Weights of a small image classifier.
Model: 5.69M parameters, 24-pixel images, arch vit, norm layernorm, num experts 16, patch size [2, 2], width 160.
Training: muon at rate 0.016, batches of 256, held-out accuracy 100%.
Data: trained on pictures of board games with random positions, seen at a slant, 97500 training examples, 34.7 epochs.
Rows from block 6 of a small image classifier, named by matrix and row number. Rows with one number belong to one neuron. Each number is 128 + 24 x the weight over its row's rms, rounded and kept within 0 to 255. All counts start at 0. Numbers have three digits each.
After each neuron's rows are labels from the 100 images, of 14848, where the neuron reaches its highest value: "strongest on" is what is common among them; "lies over" is the class under the peak. Only what is clearly more common there than usual is listed. The data: pictures of board games with random positions, seen at a slant.
# fc1: MLP up (model.blocks.6.mlp.fc1.weight, 320x160), inputs 0-79
# fc2: MLP down (model.blocks.6.mlp.fc2.weight, 160x320, transposed), outputs 0-79

fc1.95:118120134136146170143130073134155144144110120124124100120088144120161145102102123104161107124115152112114120118125110107119139143123167128076144119134120135108112196144078149129150149138106123137185119155140142079078119109084135124102166112
fc2.95:138121103107111143118117128155104150143172151146142152157095112092103114120080155127140143116122124130133160109132155151117108141155139089136139114125127142093128152161111101100160155113097126117061153152153144122071113120172123103123130125
strongest on: discs on a green board
lies over: table

fc1.258:132123177138141139136121147187135163118128104104138126156122078133145122123160104128103148117122104111116160146085120140135148118147065126150152145140094145162124134116103111150149099075148080122150130162141119129118141112098141138105110132
fc2.258:136133103147143149120147113137108097153142147112097080153141091153155117145083114147147135138129141153129132166116110134134127105099121122145091146136129144143124108084097138164104141133171112137110086124156139098156132130115051145123143072
strongest on: digit grid
lies over: table

fc1.213:152133134139135097128102098096142122115126074119136096103113122169147145168154139102134135107156082113120107116087080134106122156169118152181054097119151136122121149125122133130152174148150116107158114121126164094161120134097144097150190130
fc2.213:115110153091125127124148145136156145128108114129138103136077084123147129137165124135106160139098158107129143115126118093115137123119087132091165164053099158159155136130123174111114164130102122146124126145077155084115181113097162115152133150
strongest on: digit grid
lies over: table

fc1.100:121110134131125113143145112148174127115136136140104112140144151136074113140067148141106129124134089159108139130127132128113129115130095137133114143138129136113154155136161134163138116122135115121196114121157136140160110128117114138138087167
fc2.100:109145132154141137156146156160130176133096092111142112128168109119119130109052103114106098132137115131108118148166094146138161100139130096155118125123112109164136112173161127134121142159107116116144149125119145131154130130069138193140128142
strongest on: discs in an upright rack
lies over: table

fc1.198:085144081127131172134094141103138144125154137131140102146104141151145142157139131098086135127095167104151116150190133122129130108123106143142093116133127131115110165159106142134129183110085128148133110092113191146126134126150154132115157141
fc2.198:130124098148112134107111103107107131135101147129104185120156159139149121134067124148135133106127164121094149106083158090144083118142111150118141112114104089118158129135124099170169152119123125167189129145103138132162129135151098092119111148
strongest on: discs on a green board
lies over: table

fc1.244:105131101139130082084165154126070163115138141140120138096145119132170112160143120151140076116142117162127136156140179137089084072152140122123123140133206134137068158124127148123100132144123150126136111136146125130145105086135093135141150132
fc2.244:108140103136145120111122092117087154149115120166155088084145155187146105099134119145126158148124140113128163117147094156104158106152115120125164099134149136121126123082164096110159135160144136125123141115138144148154126144141124117107139132
strongest on: discs in an upright rack
lies over: table

fc1.178:165157138146120164114143095096117110120077135144176150144123121123126159164136096118118150127151119154128085132119138118145135170126107116072125127098137113127182099153151098121146138119123168165152137159180125179119149116145133158115141115
fc2.178:110130129110113104126173154130114100101170173113128163127107128139152134132153146157129081136149133120134110122136149142111160138134131107156087139149116113149106118108155132167104128112118149133190111160117104113160122135115141166151124166
strongest on: noughts and crosses
lies over: table

fc1.229:138132145105127137121107111168123091162126177104101127146108139126141134101128101109170161107143175115113161118106117102109068145177133170104128108118123146127134138163070096102153121166141148103101155121136135084156142129142101155147154108
fc2.229:121071160137126143181158124094153111130077144106143070194141132127131126119142079127091107172136162144100129102126136123122102128097153141080151097159122129156106135112132152109103135133139114109162122136144119120139152139154135120102159170
strongest on: discs on a green board
lies over: table

fc1.157:158125129179096158143104110083068146124181130118085139185113113121148162137173118124125087152096112138090156129158117162175154136150075159070111143109112100106144116148135122136125141116140083133123110085105145168096118145096133128133078066
fc2.157:086126086113130146111100120153095125141157090148122131186082096142137158156202152164128115112152124123116133128114155121144127101144128132121115119102126100117180121117145097142128124114135138128181147129155161112103126129119131155136145084
strongest on: digit grid
lies over: table

fc1.96:165135102124136129151182122111130125115117119112146169129176126114111139147084136126125146104136070097117154128146132113161141121131140095132162130119155131094097120129140110181109163156128141130173112127106143136080131163149168137113094112
fc2.96:102065125113120136124126153146096113111122129128150107125090113113095136159115119116116108119122086119103113083146172139139101151158127134097141125153144094178147060133167158154112161127140141151173091181135104148112139126121096112121107150
strongest on: draughts
lies over: table

fc1.139:152134085160131153144144118103112150112145131119114096126131139147085153137081078149139147142165155111132096133116111133117134154129164140135152146116153130097107100146114137096121108119109163117146162131146128143107105118128140158097104117
fc2.139:131144103131124114133107133141130108123179156146131114194171098135125127127112104130128114107140154139144121123147106137110075091092175135142118113133138098105135116136115157148125126155138111140149154085135095122123149158070143118129154149
strongest on: discs in an upright rack
lies over: table

fc1.234:123146184089149117124152086123142100126149117130129083112148123136126141135225123133117119116140139109101124123140079118193110168115083117179143111132104103139124134076102096130129088137133158156070122121140113146121150161104154121143111129
fc2.234:141120141090120118133142121111113102162095142113161136133226085167223114103141120148102113138118158093107111154133166132113146133123147119099139123152143125155132116053126103139120121135159143133102133127130131122148126121121109168132131120
strongest on: noughts and crosses
lies over: table

fc1.227:169112129146122119150141154107126142142118118151153159164115139110139154144140122111157139099139073142134154149102164117183153151156123135105142142114098116079137138154104115165164111100136138096117121127100105094111118129160082123132108149
fc2.227:091090160142083118158110177087124180196151133106128163139109114114146104122135113170115147155134107132131133150073109124125163111134154151126181083131098145165081094144158126113126092163087157144154104146120120106150117116145149178138139143
strongest on: noughts and crosses
lies over: table

fc1.175:114130127135134130151118169123103099168147137113107138099128111107143064085109128162106154141124166097112110116168117179109193098124165164135123094140121164105150162115173106115131170111090115138109101125123171137136124136163098106116097144
fc2.175:118155078141106132166161093085088083131104117132140182145177155131104138132098086138142111164126108140128132124164158155133142135121118107116110124104148122095180110144176099150132152135114153132129168169122163105101128157163173113111188118
strongest on: discs on a green board
lies over: table

fc1.185:127120145151132107124075105085178146104097116117115115126105137106127144132140160134106136177116140171100149118132165145093118157141091126060113128119114152075165101111092143145169160096094096178075116141112126109103106122114121138153132125
fc2.185:121143145114135164143140089118188132139159165148109174114100089163122136103132135176105112101105086163120135121118118121110092122142091154111154134135135101115103109153139096165140169119117125112139121141083150156154138125159112133157124131
strongest on: noughts and crosses
lies over: table

fc1.319:068134112127094110147112122142077089155130143139096139104106123134130135086131132151112097150132135165110125105104107146069144148169150120080135113147116193121132115072127113166120124115156112149154106108090166111083157142138133106143166108
fc2.319:138148096124120154081128140135101137120124081141067154100150101077135157113141153091150108129133133133131127129162122142101124103120098092137158136108136151126191170132107119093148106143125119108131143126109147156068140132108163125104116099
strongest on: digit grid
lies over: table

fc1.18:171088058143108134100142119158184129147174161102125134087140124120095101142167089144157153087109143129101131127149099119155149130113079080128148112135078142111113113154138177127140089116110121105130115155099125144113145111116118138116183121
fc2.18:135141106172160121124145140130120143150150133140125135076133135114082103138161131158111102133105134151103111099071146118131130119126175141148095136149103101120087109162156107161137150148155177126108137150066115119124172136150101118151124132
strongest on: stones on a line grid
lies over: table

fc1.126:137143091181128138101129129134164117083156134126144104099171094117114089149129106176088115112119132124134123123117141150162161076118138140175117128127148109131069128149159158137133136096140062100094126156129150168139108152123141152138089167
fc2.126:152153128123118119094127134098114170144112133130126076170074121133123147153132133137102128129123115122087111165112153112152119104106107141122113109113117089114125119133131106133097104150085122112178131124161136167145147163141135078125145145
strongest on: stones on a line grid
lies over: table

fc1.159:114115131121146105126139096123099125155127106100139122133107155083105133149099142108111164146089168151151093119143146154143156104131086176093111143147158113099121104164120091154145127125128111101116139148103129154199113084190153131156105145
fc2.159:131106125153131134180139114122157099129094113127115060170121128116159122112088133141123122122116144149111148129117094122108106109114149146112114142154148092160147124125130137157127143147169143077162151136146122109103136160134152146121171132
strongest on: discs on a green board
lies over: table

fc1.243:109104104142125129093107139096117100153180144136182162104115117116124137128141109157138121143128109139142138167111145146125122099143088118139117142141158142160088141165112149112137084116157153114149163114157169107109107094143122116130140115
fc2.243:155123121124102118142103100109107150102143122138110071118127097095142139116096149157147126137120159085126154141129109154131125093140102150102131152140138150150146127094088124136113116138114156157137116162099166155097124163080127133130158120
strongest on: digit grid
lies over: table

fc1.203:130119127151112050138131136120079141132139089151100136177106128125139114068105170121128157149164150102131148109126130096149109136130131144152104136113112079108086137112140174158142153121155129147113128150098097090160095095150178093160146127
fc2.203:117126095131154151129101102185144082130134134101093097144126135133118121095147141144152118133125124160097123100165107113147100083109134175080136143140145143128167136105170105149087149136162127115142116081117118134130127127119113124096132154
strongest on: discs on a green board
lies over: table

fc1.8:106139188073145148117099138139149110136145137154160147140123103104166110137174131166114147170114136114112119132089082141151135127130110097125127126149120137135155141085117146097094098090139109148142119163152075109052151129118149143145102136
fc2.8:107160159115136129115102091098156109131117102139120121094128161112137139116199155117145134123117132125121117121168114144142145106122112101114119116128149168147075145100139148090106104135135148092055138127149132124030114120074119112132134115
strongest on: noughts and crosses
lies over: table

fc1.66:111156134148147107096126142124070144133140103104130168175130126206149118166087119130121133148120135155117138101157125133110136086130113083180137125115177064134151181094123146112110128167132134093143117133158133150109149119125157138148122129
fc2.66:113154082137122113129162086119133120091134096141130124157156103178117161102092136122124126131150155141139141120175113110142130124089144143117088109135130135096125116121136146111105143124169153099162112095102131079134129160122095135118171141
strongest on: discs in an upright rack
lies over: table

fc1.251:126118121144143170143111154146058134114200150131182128128138114115152140119133088122185115120087095140128160148127135134152094152111128122123140120123113134110122162119100148127107081090146099141035148142161087143191144143111147120135099146
fc2.251:089092111144131178122129137106129156141190131106135113159061144129123132075064130110141101137133128150120128109117158108096118097130139155085160140152132119116129143173111143124118172167117136163101119095120142084166143120130166143108109157
strongest on: discs on a green board
lies over: table

fc1.43:127123171118140105128123117135092093159076106119140124145098108106152116141159157147120129105113117104100127113151125154180185146143144130100125152142130103140121135120120147136092155147120148092233128118150138054109104110091115158129137138
fc2.43:126142104114083106147118166131137121082089119120114093174126122094104147108092144113113107149130126145141163113144123131123157149106131153042133121135155144159125136151179141107121115157154083128166131138148120087125127140103151166121132122
strongest on: discs in an upright rack
lies over: table

fc1.111:119151173165136163099113069091138095140127083136145137165131108128128121115167127113090153126103092115114096144128120141172151123124165158179100113140110125141127140117105157128085109129123119135114106139140073132144102126121110111151165119
fc2.111:150115160153146111159137114106136114107094122125141136102166166140095112142093100099149108129084123165140094139165109138142149166123096122158101132172109132106071150156144136097127121093152148104071162097163096133128127133158156130147112128
strongest on: noughts and crosses
lies over: table